config.toml
train_examples = 101725
crop_scale_min = 1
noise_std = 0.4
norm = "batchnorm"
blocks_per_level = 2
upsampling = "nearest_conv"
optimizer = "muon"
muon_scale = "match_rms_adamw"
lr = 0.0078
nesterov = true
orthogonalizer = "newton_schulz_5"
epochs = 24.7
lr_schedule = "step"
warmup_steps = 1960
weight_decay = 0.1
Rows from block 5 of a small image denoising model, named by matrix and row number. Rows with one number belong to one channel. Each number is 50 + 15 x the weight over its row's rms, rounded and kept within 0 to 99. All counts start at 0.
After each channel's rows are labels from the 100 images, of 14848, where the channel reaches its highest value: "top examples" is what is common among them; "colour at peak" is the nearest of a few named colours to the mean colour under the peak. Only what is clearly more common there than usual is listed. The data: small charts drawn from random numbers. In brackets: how many of the 100.
# convs0: first 3x3 conv (model.mid.1.convs.0.weight, 256x256x3x3, each kernel summed), inputs 86-171
# convs1: second 3x3 conv (model.mid.1.convs.1.weight, 256x256x3x3, transposed, each kernel summed), outputs 86-171

convs0.160:35 56 51 24 62 47 27 45 34 37 91 32 32 39 18 66 54 55 56 53 45 35 35 49 54 41 91 54 51 62 43 50 46 65 38 81 46 53 43 56 39 49 50 33 63 83 76 62 52 66 32 47 50 50 33 43 37 78 55 53 42 41 19 36 50 53 83 27 31 76 33 54 60 66 21 60 57 56 24 51 50 28 38 43 49 58
convs1.160:06 42 66 78 33 48 73 51 57 51 38 29 52 72 68 30 69 44 64 37 45 64 50 60 60 75 19 52 41 59 28 44 28 47 47 43 43 64 46 38 85 58 54 49 46 37 44 69 40 31 76 49 77 48 88 48 60 07 53 83 30 56 63 65 25 80 29 49 45 44 64 48 37 46 51 39 62 59 84 53 75 65 50 42 54 53
top examples: radar chart (100); one colour (100); grid lines (86)
colour at peak: grey (50)

convs0.183:00 18 61 50 65 59 62 52 67 60 44 43 45 60 46 87 41 59 45 53 51 44 52 63 38 43 52 43 28 48 32 38 33 47 56 46 46 50 66 51 41 79 55 64 51 48 58 46 45 55 61 37 47 68 69 41 67 53 58 74 65 51 53 84 48 40 59 51 51 59 57 74 39 33 61 47 58 45 68 33 55 26 77 25 60 47
convs1.183:73 44 40 52 30 34 33 57 53 62 41 54 38 74 37 49 31 22 57 43 37 25 50 50 76 63 69 67 61 46 53 58 77 42 57 50 46 29 58 42 56 17 53 65 55 59 54 46 66 32 35 44 25 46 57 34 45 60 69 36 55 53 54 23 44 76 60 59 62 42 63 23 59 64 46 62 58 17 56 44 42 23 37 50 86 65
top examples: radar chart (25)
colour at peak: grey (33)

convs0.33:49 58 51 59 52 00 52 42 56 57 80 60 58 29 54 35 46 28 56 46 55 36 49 64 39 54 63 46 50 60 58 36 61 62 66 62 51 56 54 59 33 47 35 26 51 55 45 59 54 18 37 51 48 54 14 94 42 62 74 58 42 40 35 51 48 39 41 45 36 70 43 40 62 36 61 58 48 41 49 37 77 51 55 64 44 38
convs1.33:57 31 31 54 36 92 20 49 55 46 25 39 87 80 59 61 53 75 63 67 50 50 09 52 49 56 59 67 58 38 66 37 20 54 44 37 45 36 44 61 72 52 64 51 52 58 63 68 48 71 57 30 54 08 76 09 30 37 27 44 63 41 45 66 68 65 56 61 65 37 64 50 47 48 68 61 55 46 48 55 36 68 53 27 56 37
top examples: one colour (99); radar chart (98); items: eight (34)
colour at peak: grey (57)

convs0.53:48 63 34 55 27 42 47 47 41 49 25 04 42 72 83 43 52 54 32 61 40 52 34 14 51 62 31 57 42 47 47 55 58 50 59 40 42 39 32 26 37 47 43 62 58 52 68 54 64 71 57 37 60 65 47 51 61 29 43 51 43 34 40 51 49 45 63 42 41 47 60 75 50 47 65 54 52 62 29 00 59 54 59 62 20 44
convs1.53:70 60 82 51 62 90 54 49 45 60 78 69 50 29 42 69 51 57 66 47 70 73 75 67 49 13 44 34 64 45 47 82 49 84 39 37 89 87 60 71 65 55 71 47 41 61 52 45 56 26 45 46 46 41 19 57 33 61 47 33 65 31 50 61 55 53 37 46 52 39 44 42 56 48 69 24 28 64 67 53 60 31 37 46 80 62
top examples: dark theme (98)
colour at peak: black (41); brown (38)

convs0.230:59 50 17 53 44 44 51 53 50 38 39 57 39 46 63 58 45 57 48 54 53 46 57 52 32 40 53 81 51 38 62 44 57 47 26 40 79 57 56 38 37 16 46 48 55 26 36 47 45 98 42 46 65 58 59 39 48 49 34 54 46 33 52 48 33 55 64 70 52 46 43 08 44 40 62 36 68 60 33 80 24 50 35 35 44 84
convs1.230:43 36 63 41 42 52 40 69 47 43 39 55 55 38 45 40 52 44 37 31 29 55 39 27 44 48 36 38 63 39 55 35 22 45 54 61 42 38 60 56 67 26 47 57 45 53 58 56 46 09 43 35 50 30 41 25 62 65 60 42 40 61 47 34 67 49 45 46 58 67 42 69 73 45 62 51 63 60 50 49 52 58 52 56 42 72
top examples: dark theme (61); heat grid (55)
colour at peak: grey (35); brown (34)

convs0.19:38 66 58 56 67 49 63 54 49 59 55 32 44 56 46 51 66 50 66 50 33 34 73 54 74 36 34 34 19 49 47 43 42 21 46 33 51 69 40 50 57 53 41 50 72 48 62 42 46 16 56 45 48 57 53 62 34 28 18 54 47 41 52 61 72 50 48 45 57 41 48 57 42 45 36 50 60 75 39 26 60 26 57 39 52 85
convs1.19:65 41 54 55 45 67 57 46 55 61 48 41 48 43 40 67 54 49 62 65 66 60 35 46 46 61 64 52 10 53 15 49 65 49 36 52 28 42 56 57 44 46 59 33 49 66 26 45 51 45 46 45 25 12 64 18 69 49 74 38 78 53 42 12 82 59 27 37 34 43 62 40 44 55 71 59 37 40 52 36 55 71 42 44 38 34
top examples: one colour (96); radar chart (90)
colour at peak: grey (57)

convs0.104:68 59 38 37 40 32 49 45 46 50 31 35 59 49 42 58 62 52 65 53 13 51 58 40 35 35 27 66 34 50 43 62 34 54 58 47 99 67 33 31 62 38 48 44 31 54 58 42 62 05 44 45 57 68 41 49 55 30 28 43 29 30 51 53 33 44 61 62 53 39 47 43 47 54 62 43 51 67 34 48 70 57 47 50 80 55
convs1.104:40 29 83 56 69 79 69 46 56 50 36 39 36 24 48 53 32 39 57 39 99 11 57 63 39 86 63 47 28 41 69 31 86 39 40 62 29 40 56 63 41 47 60 68 76 47 52 54 45 64 53 47 38 26 63 39 25 56 62 41 44 66 39 45 63 35 30 78 52 63 52 55 69 52 64 44 31 63 62 22 32 35 38 64 25 60
top examples: dark theme (93); scatter plot (30)
colour at peak: brown (47)

convs0.150:57 62 71 39 32 28 62 71 43 31 74 33 47 30 77 42 22 50 45 47 39 48 51 44 56 36 94 59 56 39 37 12 46 34 40 43 67 34 30 39 79 63 36 60 63 64 57 40 40 55 46 64 63 58 11 68 33 81 69 58 54 49 56 44 78 43 54 48 33 40 43 42 64 46 46 64 51 40 37 67 53 41 54 47 62 31
convs1.150:46 24 57 64 47 73 47 56 59 43 15 58 51 75 43 42 34 75 71 40 42 38 25 59 39 60 43 61 46 86 76 74 64 30 56 69 34 81 41 49 25 33 61 48 46 56 40 55 59 48 53 43 38 52 81 42 55 21 14 52 07 52 52 48 27 56 38 50 53 55 74 70 38 50 60 54 46 45 57 39 48 48 50 62 45 58
top examples: items: eight (67); heat grid (51); radar chart (49)
colour at peak: grey (74)

convs0.254:41 49 52 36 48 66 34 50 61 91 50 59 47 48 49 54 37 50 63 39 61 37 51 53 62 43 52 61 46 53 55 30 50 57 27 53 46 52 45 41 56 43 70 35 54 70 62 53 56 48 54 55 56 60 59 58 54 56 46 52 15 55 00 52 52 54 50 47 58 40 48 39 70 53 99 84 47 39 44 53 38 39 41 42 56 54
convs1.254:58 26 80 24 33 51 44 48 12 49 53 55 71 57 65 50 61 47 47 52 25 64 64 46 30 50 32 52 46 67 53 43 64 65 61 49 31 45 69 61 46 41 47 49 53 79 28 44 45 52 49 77 43 49 40 50 29 56 52 57 47 49 87 37 31 34 45 48 54 46 53 66 35 53 00 56 44 74 76 53 46 62 62 67 36 43
top examples: dark theme (62); ring chart (37)
colour at peak: black (41)

convs0.21:50 68 54 56 50 23 44 62 52 38 60 46 34 62 53 42 44 99 72 47 43 43 57 55 47 48 51 40 55 36 66 51 69 62 43 52 43 79 52 47 32 49 70 56 29 70 34 55 42 39 43 44 45 67 40 60 45 39 24 49 42 50 25 43 29 59 36 23 24 53 74 70 40 65 51 39 47 56 68 74 43 44 57 43 63 52
convs1.21:23 43 65 24 62 35 32 29 48 50 49 47 69 40 56 49 54 28 62 40 58 40 57 29 24 36 48 74 40 74 19 67 65 48 49 52 39 25 53 65 62 55 54 51 62 28 46 56 64 37 55 59 19 63 53 48 49 45 63 45 72 60 49 67 56 82 87 50 58 40 27 42 41 70 75 51 37 62 38 40 51 68 46 77 64 50
top examples: heat grid (100); items: four (50); items: five (44)
colour at peak: grey (50); brown (37)

convs0.40:40 55 57 38 52 55 78 23 65 52 44 62 73 55 40 50 00 61 70 50 35 52 28 64 38 70 52 45 45 38 72 42 61 58 41 70 49 39 67 59 55 53 30 65 46 50 62 59 62 72 52 34 63 75 28 29 46 36 57 45 64 57 66 00 35 47 59 56 48 62 80 39 76 58 56 46 76 46 49 34 68 48 81 44 53 67
convs1.40:54 25 52 60 43 20 77 70 34 45 56 46 45 83 50 20 70 56 55 47 60 37 46 36 30 27 53 64 51 56 31 41 42 55 65 56 70 40 84 16 44 41 55 67 64 19 54 46 39 67 51 42 70 38 49 52 50 54 26 47 43 53 32 91 55 54 70 44 60 56 42 73 43 76 44 21 54 39 33 78 68 63 29 54 56 33
top examples: one colour (82); grid lines (70); radar chart (62)
colour at peak: grey (32)

convs0.127:52 46 75 45 51 99 71 34 44 60 34 55 48 50 42 40 52 44 57 50 48 57 28 47 57 44 45 63 52 46 37 44 21 51 64 54 58 55 28 69 36 54 44 53 26 42 53 72 34 69 40 51 46 11 49 21 70 54 35 45 34 68 34 59 66 53 45 44 37 62 25 71 43 52 41 64 56 44 58 56 53 51 24 72 52 49
convs1.127:75 62 50 35 61 14 38 44 77 67 48 36 41 57 58 59 38 45 45 42 67 45 57 41 47 82 50 23 45 37 65 35 46 69 38 51 51 43 48 58 36 38 48 42 50 51 13 00 39 47 48 49 55 94 47 75 47 58 56 63 46 52 53 50 14 42 44 41 67 45 62 26 65 36 44 65 69 48 57 63 48 73 80 40 39 58
top examples: grid lines (100); dark theme (99); falling (29)
colour at peak: black (90)

convs0.106:52 69 47 48 44 71 40 57 54 41 50 54 55 50 74 64 52 14 52 43 51 44 42 60 49 68 45 25 57 42 61 62 72 55 62 64 74 50 56 32 55 55 30 71 36 50 55 63 49 34 48 53 45 62 42 62 12 54 58 29 40 45 38 34 67 30 58 67 90 59 42 66 48 63 40 63 76 51 52 43 26 43 51 58 44 58
convs1.106:52 35 35 51 63 14 39 49 69 57 39 50 54 68 37 37 57 21 72 49 60 50 51 22 61 22 56 51 49 56 26 49 49 33 44 45 56 55 63 59 58 44 41 55 62 44 53 42 33 36 57 27 50 26 58 73 39 47 48 77 78 55 53 64 45 47 54 41 09 46 61 30 47 49 51 37 20 39 53 43 60 45 81 52 53 42
top examples: grid lines (83); horizontal bar chart (81)
colour at peak: pink (30)

convs0.217:51 47 52 73 61 00 43 30 52 51 72 47 89 22 83 48 55 40 47 69 32 46 22 23 56 43 54 45 35 53 40 41 37 32 52 51 57 33 39 42 41 34 57 36 47 36 78 37 46 37 77 58 56 87 50 44 60 58 87 79 59 54 46 49 94 51 81 36 32 56 09 47 75 49 59 47 37 54 37 28 58 44 48 51 22 47
convs1.217:55 50 30 58 53 84 42 51 60 74 37 43 09 19 43 43 36 66 65 47 67 42 82 72 49 52 23 60 66 36 52 43 78 52 58 45 38 60 42 54 49 57 47 48 73 84 26 60 65 57 25 51 54 48 49 59 46 42 00 51 40 65 30 51 37 61 12 53 64 32 65 36 62 28 44 27 49 34 37 75 57 49 50 43 39 51
top examples: items: eight (66); radar chart (58); pie chart (37)
colour at peak: grey (85)

convs0.42:83 57 48 37 53 30 99 54 64 58 52 67 35 61 61 45 20 92 34 25 45 43 42 38 56 39 41 41 40 44 35 67 30 56 48 49 46 38 28 50 65 57 30 52 43 33 63 51 51 49 59 59 99 49 44 40 46 48 49 50 50 32 64 08 58 45 83 50 45 34 54 47 51 44 43 36 46 42 57 43 46 63 58 68 47 47
convs1.42:52 73 54 62 53 65 11 28 39 24 20 48 73 65 51 24 53 51 72 89 46 74 83 50 38 39 44 38 77 74 41 51 72 37 42 40 69 53 41 28 36 50 36 60 52 64 52 38 28 37 48 65 21 59 20 44 66 57 50 58 68 66 19 19 39 47 43 35 59 75 71 56 59 57 38 64 31 49 70 47 56 88 58 25 39 36
top examples: ring chart (53)
colour at peak: white (97)

convs0.118:12 34 65 55 17 41 36 44 47 58 62 36 46 44 54 74 93 60 44 29 29 52 44 39 47 41 45 59 47 86 43 50 39 56 55 63 60 52 59 46 54 48 60 59 51 45 39 23 50 57 59 57 27 38 48 49 45 51 40 75 49 64 54 92 60 44 72 45 66 54 62 34 51 34 57 34 39 46 41 50 62 53 57 49 63 64
convs1.118:51 43 18 37 51 70 57 48 31 28 38 65 42 56 49 51 27 47 65 61 60 71 57 32 66 61 55 32 37 52 11 55 52 51 41 48 57 66 35 66 42 43 56 39 53 42 52 65 41 66 39 31 43 54 41 60 45 58 67 27 85 56 77 53 34 38 15 22 44 46 61 53 35 33 44 88 67 67 58 49 16 60 67 40 21 54
top examples: ring chart (29)
colour at peak: white (81)

convs0.236:52 41 40 69 44 49 32 78 54 39 54 46 68 58 25 66 38 43 17 41 43 62 35 38 41 60 13 31 29 63 57 69 42 62 23 53 68 38 60 86 55 49 54 38 76 34 32 42 50 55 54 49 62 64 45 58 68 65 22 66 40 48 66 59 03 46 29 48 35 55 53 20 80 44 44 79 59 28 36 80 18 43 70 42 38 55
convs1.236:56 25 26 42 66 47 69 19 48 62 43 49 51 65 47 30 44 49 53 43 50 47 45 38 75 27 93 52 52 46 48 14 62 48 54 45 50 42 61 58 15 74 76 43 30 60 75 53 18 44 58 46 53 48 59 45 50 32 58 32 62 44 54 42 57 38 59 90 76 71 23 43 61 37 58 33 58 46 57 69 53 42 63 44 59 49
top examples: heat grid (89); items: eight (31)
colour at peak: grey (50); brown (32)

convs0.10:56 71 30 53 78 00 49 44 63 54 65 70 37 34 41 71 45 44 65 41 47 20 49 52 57 60 35 24 62 49 43 26 43 63 52 41 59 54 39 62 40 38 44 19 47 44 38 46 58 35 34 44 57 42 84 88 82 57 51 68 41 69 48 44 44 46 41 44 30 52 49 42 41 63 50 55 41 46 50 26 47 42 48 62 30 49
convs1.10:57 52 71 38 24 89 54 24 43 23 38 34 75 33 35 55 28 49 24 46 39 65 40 58 44 44 45 60 47 31 71 42 56 42 34 64 49 48 44 65 42 54 51 55 42 35 32 59 68 62 54 53 49 44 47 09 29 43 45 19 84 41 50 58 70 58 55 54 60 23 59 46 60 33 39 62 66 44 29 53 41 75 57 27 63 41
top examples: one colour (88); grid lines (87); radar chart (76)
colour at peak: grey (50)

convs0.8:52 36 57 46 47 50 50 46 27 28 54 70 44 39 49 38 49 54 48 59 22 09 33 48 31 32 52 59 54 34 54 56 58 48 65 45 52 53 80 60 57 47 42 58 45 44 36 77 48 45 65 50 59 45 37 73 49 70 26 42 46 44 39 41 49 39 72 56 53 50 34 42 41 47 57 60 41 39 72 22 22 23 51 38 49 43
convs1.8:55 47 32 42 51 54 63 80 67 83 34 57 51 55 57 53 36 53 66 47 63 77 32 84 79 63 60 46 64 64 52 35 29 50 32 56 68 46 00 46 38 63 53 40 49 59 74 43 64 59 43 42 65 64 57 34 53 29 59 76 61 47 53 57 83 67 32 73 49 80 74 71 72 66 70 55 56 63 49 74 38 69 35 39 44 56
top examples: grid lines (73); radar chart (62); horizontal bar chart (31)
colour at peak: pink (36)

convs0.188:60 37 58 40 30 58 00 68 62 50 54 31 53 51 51 60 85 54 47 48 27 39 22 57 61 58 42 58 53 37 71 96 37 72 50 50 56 54 58 37 52 66 56 62 41 43 49 60 46 36 67 36 06 45 59 63 36 53 69 33 55 64 48 69 50 36 43 54 32 42 44 67 78 47 48 41 58 47 21 31 56 44 49 48 43 61
convs1.188:48 33 50 65 65 68 47 28 57 74 61 81 58 39 26 74 30 37 37 41 46 61 38 37 29 73 64 60 52 42 26 36 36 37 66 55 39 57 55 59 50 57 84 37 45 52 53 63 67 40 47 47 73 63 63 22 60 69 39 56 44 20 63 47 74 48 41 43 41 32 23 47 34 71 68 77 48 64 64 62 54 21 73 55 62 59
top examples: items: eight (33); radar chart (30); stacked bars (26)
colour at peak: grey (33)

convs0.134:44 52 57 61 61 86 47 18 46 51 54 60 55 45 54 30 42 51 54 45 51 54 46 52 64 54 43 81 53 51 49 17 45 77 38 62 15 54 66 69 49 51 70 35 60 47 52 45 65 47 31 54 45 52 53 76 42 53 54 38 69 23 63 50 65 51 44 48 47 57 47 58 66 61 42 65 56 36 46 17 44 43 52 56 53 37
convs1.134:65 60 63 40 57 50 76 73 48 59 56 29 42 48 30 63 46 48 50 84 40 45 32 38 65 47 76 54 52 52 61 64 61 50 56 43 69 74 92 30 60 52 53 43 59 50 46 59 38 57 62 49 68 67 45 43 39 48 50 48 21 59 50 69 33 63 45 49 10 40 45 45 46 35 56 46 43 52 61 45 51 48 67 29 25 65
top examples: dark theme (100)
colour at peak: black (97)

convs0.211:49 49 60 53 51 55 38 59 64 55 52 41 57 38 54 47 47 50 43 55 43 52 94 41 54 47 47 58 73 40 40 55 48 57 62 55 46 44 73 75 28 73 56 49 42 68 50 61 83 51 70 55 43 66 55 51 45 38 68 49 48 39 57 45 67 55 24 60 60 51 67 22 53 54 37 34 50 33 40 37 54 44 48 51 76 39
convs1.211:60 32 64 45 31 28 63 34 57 22 47 59 26 77 56 44 41 46 57 51 43 34 53 51 27 77 43 38 22 75 69 18 35 65 43 88 44 75 28 69 70 71 51 54 59 60 33 38 36 74 69 45 71 70 33 31 50 53 58 68 62 58 60 48 34 62 24 54 60 40 46 59 49 57 27 49 57 37 60 67 45 40 39 66 52 48
top examples: one colour (83); dark theme (66); radar chart (35)
colour at peak: grey (32)

convs0.99:52 58 55 42 40 45 41 47 53 43 60 49 53 51 55 39 57 55 42 38 39 46 16 63 14 52 45 00 61 43 41 45 64 46 82 48 49 50 46 36 53 62 44 78 50 51 58 43 45 68 78 32 41 54 38 24 46 52 60 53 50 13 39 54 47 48 47 65 48 45 56 46 53 43 54 44 55 36 34 77 50 68 63 31 76 48
convs1.99:76 49 61 60 55 58 52 46 46 57 71 38 30 32 42 51 63 25 68 71 64 42 74 32 61 53 59 89 54 67 57 21 46 44 55 31 68 52 47 48 48 68 42 30 22 30 58 46 72 55 33 63 51 17 50 44 46 45 51 33 57 51 64 29 30 43 52 49 72 57 81 52 41 42 54 57 27 74 50 45 48 39 35 61 19 59
top examples: dark theme (77); heat grid (29)
colour at peak: brown (34)

convs0.87:41 00 70 57 33 52 42 23 00 56 56 65 50 45 34 34 62 49 69 51 63 69 56 66 45 44 48 44 49 49 42 47 46 63 55 49 52 38 56 61 31 58 54 16 61 34 82 87 68 59 32 52 53 69 39 70 42 50 51 63 52 60 39 46 39 48 45 65 45 50 45 41 34 72 45 32 72 65 99 25 60 57 50 43 78 39
convs1.87:54 73 48 47 80 61 45 94 54 68 47 24 46 51 54 51 52 59 50 76 45 27 24 31 52 46 55 68 50 61 28 74 48 48 70 39 66 54 54 50 52 59 56 36 68 58 68 32 71 50 56 32 33 59 64 55 54 56 47 79 39 49 66 56 60 70 41 54 34 65 73 70 50 34 54 72 55 47 00 59 25 74 59 55 34 49
top examples: dark theme (100); radar chart (39)
colour at peak: brown (34)

convs0.126:66 43 47 43 37 35 47 58 62 35 35 53 31 45 03 44 51 57 71 32 53 62 42 28 42 49 38 54 53 59 59 59 48 61 48 50 58 40 48 51 59 42 21 51 29 42 50 58 51 46 63 47 53 57 66 40 76 34 41 46 52 45 34 50 82 50 40 57 32 55 44 38 54 52 30 60 50 65 55 86 44 45 40 42 69 57
convs1.126:29 54 59 56 70 65 58 53 62 61 53 36 74 15 77 34 50 57 43 56 25 58 49 67 67 78 30 34 51 72 28 53 51 34 50 58 32 54 63 24 46 51 41 55 38 43 26 63 67 47 47 38 77 82 67 60 18 62 73 46 45 62 57 60 36 58 52 42 14 30 69 55 53 59 62 10 49 62 25 20 68 57 72 38 59 39
top examples: heat grid (100); items: eight (88)
colour at peak: grey (51); brown (41)

convs0.187:37 30 39 48 54 59 53 46 53 41 43 63 50 46 45 38 42 50 47 63 65 38 58 77 36 65 62 58 58 55 29 57 62 53 61 58 32 48 33 47 32 19 58 66 46 58 53 52 43 55 59 53 49 49 47 21 58 48 58 28 62 64 46 48 53 57 62 31 54 35 42 63 56 50 42 48 33 51 43 23 41 38 65 50 37 47
convs1.187:35 55 46 45 68 38 41 55 50 63 48 35 37 64 46 36 48 44 42 60 58 70 55 58 39 49 58 47 37 49 55 60 18 32 26 46 39 69 24 67 53 41 29 37 63 51 49 55 53 51 46 13 52 63 63 42 77 71 52 25 36 41 58 53 48 33 30 59 73 74 44 54 58 41 41 31 43 78 58 77 52 60 22 53 58 62
top examples: grid lines (66)
colour at peak: white (63)

convs0.243:48 17 61 28 58 18 32 45 63 43 61 31 36 43 71 88 64 48 46 53 38 46 59 43 49 54 75 62 42 57 58 56 33 54 50 47 60 68 27 64 48 39 38 30 52 61 61 44 66 38 40 67 41 37 17 55 00 70 63 55 48 66 50 29 28 45 39 28 24 44 51 58 40 42 58 62 31 42 48 39 37 50 48 49 52 26
convs1.243:44 52 17 68 73 85 68 28 48 63 30 54 69 58 72 67 51 67 55 49 54 43 70 38 63 57 50 30 60 47 41 73 55 64 51 55 33 39 21 60 50 40 60 56 52 40 55 28 43 34 47 57 34 43 60 54 69 30 38 84 62 36 64 62 75 51 29 29 56 59 27 48 45 44 43 42 82 47 46 35 41 35 52 55 42 65
top examples: radar chart (72); grid lines (72); items: five (37); heat grid (28)
colour at peak: grey (36)

convs0.222:66 39 78 43 55 75 44 60 57 58 42 49 54 57 50 52 50 39 57 55 26 22 56 38 71 77 38 52 55 60 60 58 77 47 52 51 57 22 37 46 43 32 50 63 30 49 56 49 62 53 98 54 59 43 39 47 41 28 34 51 45 47 47 47 50 52 53 51 51 44 29 43 54 44 56 54 56 67 45 59 50 55 39 82 58 57
convs1.222:51 68 44 42 52 19 37 63 43 64 48 80 45 27 47 56 46 69 53 38 58 85 34 58 47 38 58 62 76 64 43 59 41 59 54 57 52 64 73 46 64 39 50 35 51 37 38 57 63 35 32 51 43 33 29 53 56 45 49 44 41 58 40 52 58 52 42 63 23 49 83 47 41 48 49 59 68 49 43 30 56 71 54 15 26 09
top examples: heat grid (68)
colour at peak: brown (40); black (33)

convs0.90:62 37 56 55 73 47 52 58 42 56 55 58 46 52 40 89 53 50 60 40 45 35 50 45 50 52 41 66 35 89 60 65 53 53 45 45 47 38 40 53 46 49 51 45 37 56 32 60 31 40 68 52 99 48 54 62 43 37 54 71 53 48 49 36 40 33 49 60 44 88 56 48 62 40 55 57 72 52 58 46 41 56 63 50 41 68
convs1.90:26 43 64 36 28 52 56 58 55 31 50 58 38 39 50 43 69 42 46 90 67 67 48 43 63 23 25 43 74 26 74 23 74 26 22 63 45 60 28 41 52 27 46 45 48 56 40 38 58 60 55 68 32 66 35 33 53 53 43 41 64 26 47 68 30 52 60 65 79 54 33 49 29 71 57 62 35 40 56 31 50 94 49 55 76 50
top examples: rising (44); radar chart (26)
colour at peak: pink (33)

convs0.181:58 32 54 46 34 50 81 47 52 57 69 72 45 51 43 72 62 60 49 29 41 26 53 40 57 54 58 54 56 66 84 44 32 48 40 23 51 46 58 51 57 64 57 53 35 49 49 47 54 50 35 58 01 30 56 52 55 44 57 49 42 30 60 69 62 58 67 44 45 59 42 44 50 40 42 42 25 36 63 43 51 59 56 39 43 48
convs1.181:54 67 49 48 60 44 29 62 61 59 29 57 64 48 51 45 34 36 45 33 26 44 24 77 54 27 68 60 31 45 30 65 57 75 42 59 38 64 32 62 21 65 16 28 76 39 61 45 72 61 66 49 41 55 61 57 41 37 45 59 58 58 54 26 69 71 35 55 68 43 59 78 54 40 60 58 47 45 54 62 35 14 58 45 60 65
top examples: ring chart (47)
colour at peak: white (91)

convs0.171:65 29 45 61 78 40 53 39 44 64 54 52 40 68 51 73 69 64 44 31 23 44 42 31 44 50 52 42 54 53 47 63 32 51 47 56 44 50 42 48 49 58 52 35 27 55 29 62 57 28 63 34 72 50 54 60 37 40 55 46 49 29 59 99 39 43 60 22 45 56 41 42 50 50 38 42 34 61 55 60 60 64 61 56 44 51
convs1.171:22 42 33 65 31 49 57 46 57 48 37 62 50 47 64 47 32 43 57 36 54 58 40 50 50 22 51 56 50 69 60 35 71 84 61 53 76 40 52 56 66 66 42 37 51 43 68 26 58 60 51 78 29 51 62 73 41 37 66 74 71 62 58 18 63 70 64 73 52 62 49 42 63 47 59 65 71 37 47 42 43 21 57 41 38 68
top examples: rising (37)
colour at peak: white (61)

convs0.11:58 46 49 81 49 34 55 43 45 56 50 64 61 50 49 50 41 37 48 44 54 37 54 62 37 43 44 75 59 57 62 56 72 20 61 71 61 56 45 58 59 61 59 35 50 32 50 39 55 49 35 44 57 70 26 66 32 44 43 39 55 37 69 59 81 35 27 71 30 33 57 56 53 47 60 55 36 36 58 42 51 54 48 51 55 56
convs1.11:60 77 53 35 54 94 52 45 67 46 43 28 43 52 51 29 42 45 74 65 48 59 56 36 67 52 64 00 76 51 49 52 28 57 51 33 32 48 40 63 51 39 40 63 54 58 39 53 54 52 60 31 46 41 67 58 42 44 42 49 53 74 41 52 29 68 57 48 60 54 38 36 64 66 72 55 55 47 59 54 59 39 50 37 42 35
top examples: grid lines (92); one colour (91); radar chart (87)
colour at peak: grey (48)